config.yaml
image_size: 64
encoder_arch: "densenet"
encoder_stem: "deep"
decoder_norm: "groupnorm"
decoder_weight_standardization: true
shampoo_beta: 0.95
final_lr_fraction: 0
Rows from block 13 of the encoder, named by matrix and row number. Rows with one number belong to one channel. Each number is 128 + 32 x the weight over its row's rms, rounded and kept within 0 to 255. All counts start at 0. Numbers have three digits each. After the name is the row's rms in percent of the matrix's.
# conv1: bottleneck pointwise conv (encoder.blocks.14.conv1.weight, 128x320x1x1), inputs 214-319
# conv2: growth 3x3 conv (encoder.blocks.14.conv2.weight, 32x128x3x3, transposed), outputs 22-31, a 3x3 kernel for each
conv1.31 108:142121186156115172152083074132161134105142188059145122114152108129113112173073141145160170096130147193104149079134179174115079101120100167078151127138118173076114151086097125159110078147093102113092134103101112103160140127069194159114178131064177112235083180146115128137103118159101068150111117182147070128091110104143
conv2.31 109:109129077128094132113163128159176159146137111096119205112096178140110102153152190071112118144090121071173114097151115104100175091175075097094161127106108171126165127124118138110123115144085060118150175188128187166089144100169092106142090160147063186115098129149126171142
conv1.32 096:126108143122131128115114115158096148202111110162120098107100095145049157093130140117157182134167101056107120166071072137103140139129156066135157148167155126140166135107081141144081127080189078172101113109137167136118131134099108126147151111134093076065160138121120121101153143188087117136176142121074079121137095128099
conv2.32 097:119087071145059131143106139081140100103132104129103141136168184175111127125144145127093116113141110082137112116101070141116178117083144117099079172166127177164091132085124085166133158091160094173095088130106147103093141182096097222143130170112108136125114122145132144176
conv1.33 101:113129152125114144150145119122131143138196092192157101122147109140113169138129094117131139115149156155119092107109136179155123130072074124079145136137149074099123094100085156112122092169160176109139152156074158133146077146154153133150200085075144170071163161127045129101108070073097109084144121060249153151125070097190
conv2.33 095:155096110136146130132145078132141119098118130088100167142113113093178116136067220142081123152175130080110152082136131078124164173170134170102127072105128129100136082087109125129145130119147223144123075192096147075091129138174179090107103089165164131151059151123127137099
conv1.34 102:088154142160163087130133099138168144083170144145105103116124139111092107119173123141103131097100178146142134143186151098159117139114153164139078069071121165065171100164124140137190073117060174116147161061111127084183143149164119106136126169101133244106135086112158131025143154170163126135129117145114179086084088096108
conv2.34 103:058157132139115106093110092091138126101100114149124105118102124132121149125103110120121137172132089113123136153146149149155169138119090165157118101178146119120095085174146111159046191088078095178074135105130141090136116077139150087168132154144125133205166074170078158149
conv1.35 094:105143141123152073149143126114132159153197159113204152169183132139126142145132215181150175127117077166124123143184110152033144084119100156091086098148089139120108139116145086134115123153134101102143130100107135067112119150132155120076132112108177135135137135146148112131089047165170114166115108145128160059139202103180
conv2.35 109:164084136102124158165089236169125072091186057158103123146092130130106143093118117207093139179125179107131135159063100081093110119158155125173103059120161155130138087127076147139170157115121088169079125073112106151150166088178123113084101131124094052171125104155087183071
conv1.36 100:135134134146143155143087175124107090116122135125146165091135105121125164126140124128191139157150135144134125071153125120117127131159156097199171137156186091106113194152046074075177152145160115209168069097181124131120156173095096175175062098145131111127155226101154113115079182169111125152186141082084211152112137075147
conv2.36 098:107201114098121133111076209199083089126139159130112144132129181138110104146145094206074157093138169111127157099131140121138101092129123150150189134102072106104133107106119141064137120083140091121093135122159157099110188136118092107096168164113175145134137111129103134090
conv1.37 094:070138104117102140145076147154103093099114134114126124176084150132194131106114183091143115135110123153183125238162141147149107144190149166115069170090127063077133081157074101173096080100141120115157152114125101148161139142138104181172215196204135133104106072116102111106126104087155123153121147143061142150153151091108
conv2.37 099:175079158131141070087143098156115142061098147099170069127128149145140134154124090178050157136100116127106145146150157087204097195149145167058117104135114150126119106158148136162130111178152101127107153108146115120147155096118164101174049192137137102102111076119151113186
conv1.38 092:142140130132128224115129177083155151042144144110131141189122110120175131108166090146128109138071137179118149107112133097123081101104149115109115096142128099109169123100112147101156158153141075127131153135149114124144103101149120092141117096130100107179147181097109166176125130115198194150164126101076135051115133083148
conv2.38 096:088170113076102085103105146138151165137124123152154153169136093115162061129117169111121106169116149153139056150176093100125066132075123149146100100166123046122098129128091172157147147119059118174087115106170162092076121127156153166168135148080126065169133116150062131195
conv1.39 098:114082116056072116169149192158157107148159141138191100124157135104140128100106127116191150082119103191155118151141131024093149110127163186173133140093157121121122170120122155184115206091155103152121109087147164146119122101163129181125129056187119119116161144193095134087121155136067093073097065168146080184208133187150
conv2.39 100:117132111214140162163125177145173048063176146117148090127089137222141082143119098114181142157133110051166144100105181105134138157113163109128134129137095150133160108122127122153152099111178130178107105125139117119117100153156109099125165131132106160144116103110119057132
conv1.40 102:093165066115089133163118155085111093095141134112092168168114129064069074059094124149154121204063161119174116092187148108095139127129055157141135149098177096130114092073097085082145083118111121131097134111104087089032182131113139117113182125130085105131066114148099102091118123098154255097104142118159127104101132120070
conv2.40 102:171123082111092125146120139161064147093078118138111159144124132138156114129163123109063114131150104149105101072076120139108126157108193067111151102129121065159150145128160158159147093150108157082101113099107125129166099089108078086244159102132128206089149155118137065153
conv1.41 106:150138080155102108163146080112107186101151191171126148165141117035176131093155190050179192171213109160104165108090173182108110133132178120141086194143211153110114109093095139088118111074160152120116151085170171092141154109153124149086140234129103107131125140142119186155116072056133135111166146119163126128128118123159
conv2.41 094:111099098120153139146072080112158205101075117188135150140138150135138174120107129084101152124111130138159064102146104115160117202086141126150134142092134185095131183076132114155134089148110134077117179083141179134102082152164097180136051181131109085144151134135143107178
conv1.42 099:146105141114087114181128119172154083134138127113084088100158068133106129107037101180068150112105119130131136191167185147123088093154066158119199139137121132077107082133041101134134180111123128184100130114104081123138204152165145113153117128111093189126074176173064137058126160184097127048159157135173147133072172160119
conv2.42 102:189157187110121123089204143133095097073147160138117205128165193138163117115145138124123102133105169108089136118133113081107192128123147203106121101143110138130111074101139073134148130105092148074085096110135109120149113137147148105125127112123138158058153105089123099080
conv1.43 104:129228108114073170149159118165132146153124205055126095179131159125128120178181089167083074113100157139105109129168157113124121116084170070083087107163146113101093145124107076135145136087123130154109127153147176120115124097168109061112119074156087190118140180095174116121133079044082168109114089065186151147112161129087
conv2.43 106:184090112157143129076141067117210161133126116103197097169155105181187132124148133099192126111164145142103122098163168173140137140155082143089111110180066110110103133170125091090147162112103151118117045159168157147186143162149117072191119113171133141137165095106158077140
conv1.44 100:090121099121084119137125129154138129116105188140108115167071143157128097100170123122082136113147104111162141118106098115137140111130054106073170087090190158085170125188149147076200104128129073131131068136147079207129128178144100100132158068082090100104174146086210183074158073070128109093116108146098123123121142097156
conv2.44 111:144157147156140171062122137128122180150071096181135107122144147061116107116153152097155121086132130097096116118141137152091084149117079160114134166153164131176113101109130088122151086113108185061139170161081178115106169192144146161101136140132174171098135140072095157125
conv1.45 105:126119138099136166125156146193147094174127132162114104190165108174126116161140146169151120150102090178107143076146124121134106132145125120226139083130096119081135151088174180133179099137102104136123054123126151184130147141139145124078142098131138131112159097098169099086094124159200182088149126076079065159081122101143
conv2.45 114:142140077112173144098160140148090068148117079112161130141132138190171098139110175115092141122126131143130180163152129151079157058110133118105185169162140105088138100090104117151134157108139097083137122133109123089134098108119091143184132151099117136121131156187141132172
conv1.46 094:110135108117168111171099141105151119096103072160172116143133135109100132122091218054098099077077109102093125082140185091054106141120106189160112118084189115154114107107157192048055072164163136110117109091159145087178113104114078138163062167140120122126124158106123141133120073140188099076130104077175113139172196078189
conv2.46 100:157142087124117102140127112176080155144099134142129128173137109094099108106121063248121082109116101103148117135097112093107176083120167067123131154109114104186122161067134140155102097143092126151132115182142150125135111139126126096190126110115140181141128050213129104150
conv1.47 096:146139161167110218089149214101158190134135182134126150093103075156153148158177147155184118169120089155122164093207157119167124162097116158100119172125130098120134120078072117107147116147120130110106111125093090096128141139098132183156105150150128081144087174173120124118182106136111131119087127161158109187119046075161
conv2.47 101:115141121097095144117142157139176144105180165086097101138147088169123136090144126078170140158180134070113107184138155111115081110165097135092117143107150137102132158136155154097072127148154138123107131141159113090178097086170073169102111096099187111172107104093127165122
conv1.48 092:098112136144157132133157102078113155108176149130139115132075137118162120083221120137139137170120136132162073088153104071140183156159137152130158124142113082224100131165153066167062211094147175172175172095120152103136077096163090161094111079135141147139151115190102083148143170108149154170119138113136155180194196142121
conv2.48 091:113149155048111121141172071135119143126089095129127138161101130142140156112054086200152127158128163181180078162137146148156063131154119154106123096088118181159094119066100156134113133136132185161155170118140108079140152136093152105148092124134131116135144086155120080173
conv1.49 102:140059098162163053069163109137148134159117120150109128136144159097119086084175147081126177146166148122151066141204145078136131151078161040084146128112123101085146088096118146081118155101120118081123143107164104099208086145164126056105091119109090071054189196140132097087154172150126085149142142118093111196136139122071
conv2.49 104:086154168075118104118144142142092101112098112117143144082119111120177186126096115076105180087156134195109127138102086132116161121105107124088127123152114063125117141089126090072123151110129213125146197123056088130133141071126179112136141111105121125133164149067104196122
conv1.50 099:165130145107113166106140131151109138168125170105104212149137131127204173145154135084147108179066126146105142113150126121169149135164081091076136175122120140122079181094140156113143078144121097094144128097083110138191140144119158062090179075137123116093175197143158174114092193063125184137122157157113085165109112107140
conv2.50 098:122153134065152111115113133133193093115106140111160130098140181144201124128068109099141119091129094156160152135075130067174155117211108116070154085125167118168122111079122127115109180078116178147121130120130102166183149104117137111092137014168061132105094134115078143170
conv1.51 102:147093163134165138093150128099227124117155156147133116071176127166110149227114143107191115132127127223106111200150152076134131103147100156141169110143139154089176129113123113113126101103100166135160093117082162159112151080108131186106121118192122174102248126111020115105074113194147097103163077168095131098116132146087
conv2.51 097:168100087177163145105186125203109105143081147189090110104078121176139109164110135099091120133123158054114190178065091122138108197106096134168128135129180138122118114133150148100113060173174088181104145113087195158156173150093145068100111120088109114132159113128138165065
conv1.52 103:117114175022184129107083172188143112123136158187060166101123151130153118209157136053118086112127071114110118150168076098120075167109084165097165094084103096111148159179074121159186164166099126135143102164126146129115109085129088174108171123123164205147229211087186151098126142088116120163126121101146186091136122105151
conv2.52 096:169120136141141180073177141137147151148120143151122125167101082119156113132114117094138078015199152079049195183124145099141124090162130175053196135111126110144148158106109129125125137104111120202116152154144101188114160114128187148089070097125155099127114153147126108085
conv1.53 103:074148102110185121148166107158144102075172090112084105093139121144030158127135127105131085117167107070100095083163092159083117090133171093110171100126128107096174141176141122202146163080149146124176169156073143133073098131109105117169118118045182176182108141160073108132119159115057138125151088104159166112115047158079
conv2.53 098:177143130117153165158111173182138085134149174153098145107120147120081150115160128131091115124146152072076099152109115132054067057136158130111131137066154111151130114148156099154079141134132067128189110118187150104121167149163199108106119098116131151144140115118127086090
conv1.54 096:164137146085137168073207175123140075144124091138151130123125115035139141157149079095119139103157102106036165136139136091158170077124147180105142113137184118113107086163114159170206063174132133112080086114146131082128152092141173084141150150117060080142093083102149113093162085076130132179168159185132149103111105133183
conv2.54 093:083090136125132108089151083136153128156165107138136164118111133103145098106126131098142144158172138176080076136175056136139183111072145154103136133139138115135156125116110113201142047145141198103127153120063092155152093150083116135101102112136136185117143148181075130184
conv1.55 098:135152209125089121093150087153120151095126148073124122126170090121135154128134094185081158088088079188098189213184117142165122138134148122125144141126010129127142092145087166117156186117084192168154169140124087142174105146112114119061100160134102103106163159140096188196104176119189182116109155117127224072110134145133
conv2.55 099:141119184136128153180114125146123195143084120153138093111135178161114119122123147124102192107139113099100094174168146127128125157162095079110098159107139127135123141094194076098141135099149119133128160111123119128130123099092110122131109151090160070127162070082141143026
conv1.56 103:139079093147138170113134101195113142114148199161135172185185083156207121135107082143069164178125116109119141145195123097144171178097153150178171121179129146128148125091172093091076122126064154118132141079115118159140058121153131151115160042120119195091103119086130134103151119170121161182176144147137118085122136082085
conv2.56 097:141075146113126144146088150147140078087075147126107112115106159129185120149134107168141137084159172122141129133154163145068078101161118102075163117149110118098094140131175149129138173129094097089110146172109129042105144100027110107139138138113104184119120176083138096119
conv1.57 097:159116097152142170132073186158149189133092112212122115086114065139078091090148155145112171160096163117170072093106110109115138192089065110155127102156146135105130136104169137117116072099052092136063105164118165123141165136094154074116124114118109145118087094161182014102112134193118144113112122176121109114163137117148
conv2.57 103:110096094119113127166079155092074187169116129094110068087162094132148147100110148128146122158152119119103081127129107131102127096136154115100093120144131188140120086097084129138141158157159154109134132126135070091187160182123100154154196119124060155138155104071147078084
conv1.58 106:215079137139125120100111150134208102157137161164156132163100119136117087096167122135158138141116145130154050099128133079145089117125100130165125113090100123077112088139152106059195090106051101132029108162175121157054157088082147158068127117109106167154049100158175168114159100153103102108091076181102084136089055148188
conv2.58 109:130101111121193149114065153151073158110108173088124141136150085096123131135158113130170074091175124092097129120077163149144103144126118159165122117117135066106168118123105106147170143089076193105215060112098176141158159100130125097164153105121129160121112101144144177079
conv1.59 105:146152121103073138098100092100110112109123126108118088129087064110061137104146092182074176150117158088120200175087121137128153132121087127145158123085136147117206188103103147119078136103140147057196164134136096116098084154217053129086130192112131124173172098157179145100080062118113117154104127127172160103126144185118
conv2.59 104:125165142147159174077156077103213159149117167140119103190154117174109183166134153118080120121108152130098130099097088125134101180096141125157047144161086128141150082123197135177136148103109124065127146120172121183072067124181087202115111113100117118149157087091173059141
conv1.60 098:176119188079141123129168124155143125129132169118128117135111137162078093117089047088109114152132123131214166106150097120100142110138086046086187141157186123115129063146163138123135143121114102114086117089124155082136116161106141170102105205067118098159079114150142122105163065222163127164121205174091151122161178127150
conv2.60 083:177081089182097167080122084167062112113175120120123091135127197023135079117110114191144135077146137108126151110140149153134084132149125054075133101141132141134131127153124161181133108100111112189079098137133104120154139134128076089123141148102086158150187133125135130180
conv1.61 098:083134122103068103127145150050160123139142102153132145127157159093139131122152132154153098159133122095044111115186096083150123172119122129121092065167158168088095106092106143156121090109145164122142151124169187082210127092077116132169100170144103123118145080136184095151129139117200095123092148160104086099118151123152
conv2.61 108:102098070146154125138130117151111089108146090039114130090101122183130124152102166141195105196170096167149087147089087131108152128145143155170100076173125106140104187064073151115107153102117152160155093088111131107159115103093154093142121119122082091105138088232154136147
conv1.62 096:170144065087099168114095151131124123133181172118117048110146076132071178143115094147100109080114177180138147080173082100118097141139123065158128141164141134074169161126120102120127123126157075092118119148121133073125089125221141111102123185168147223152108209176139136104127068162163099131097094127112145093081135102062
conv2.62 102:098191134105106088079111105155130133086079111107153121171064134105151151158103128112125170132117201149111167144137142147106087094170124097149099119176163101155134115108138113150103146136112077181145126191127169099134127140162136092174135103125109145183156124143179029144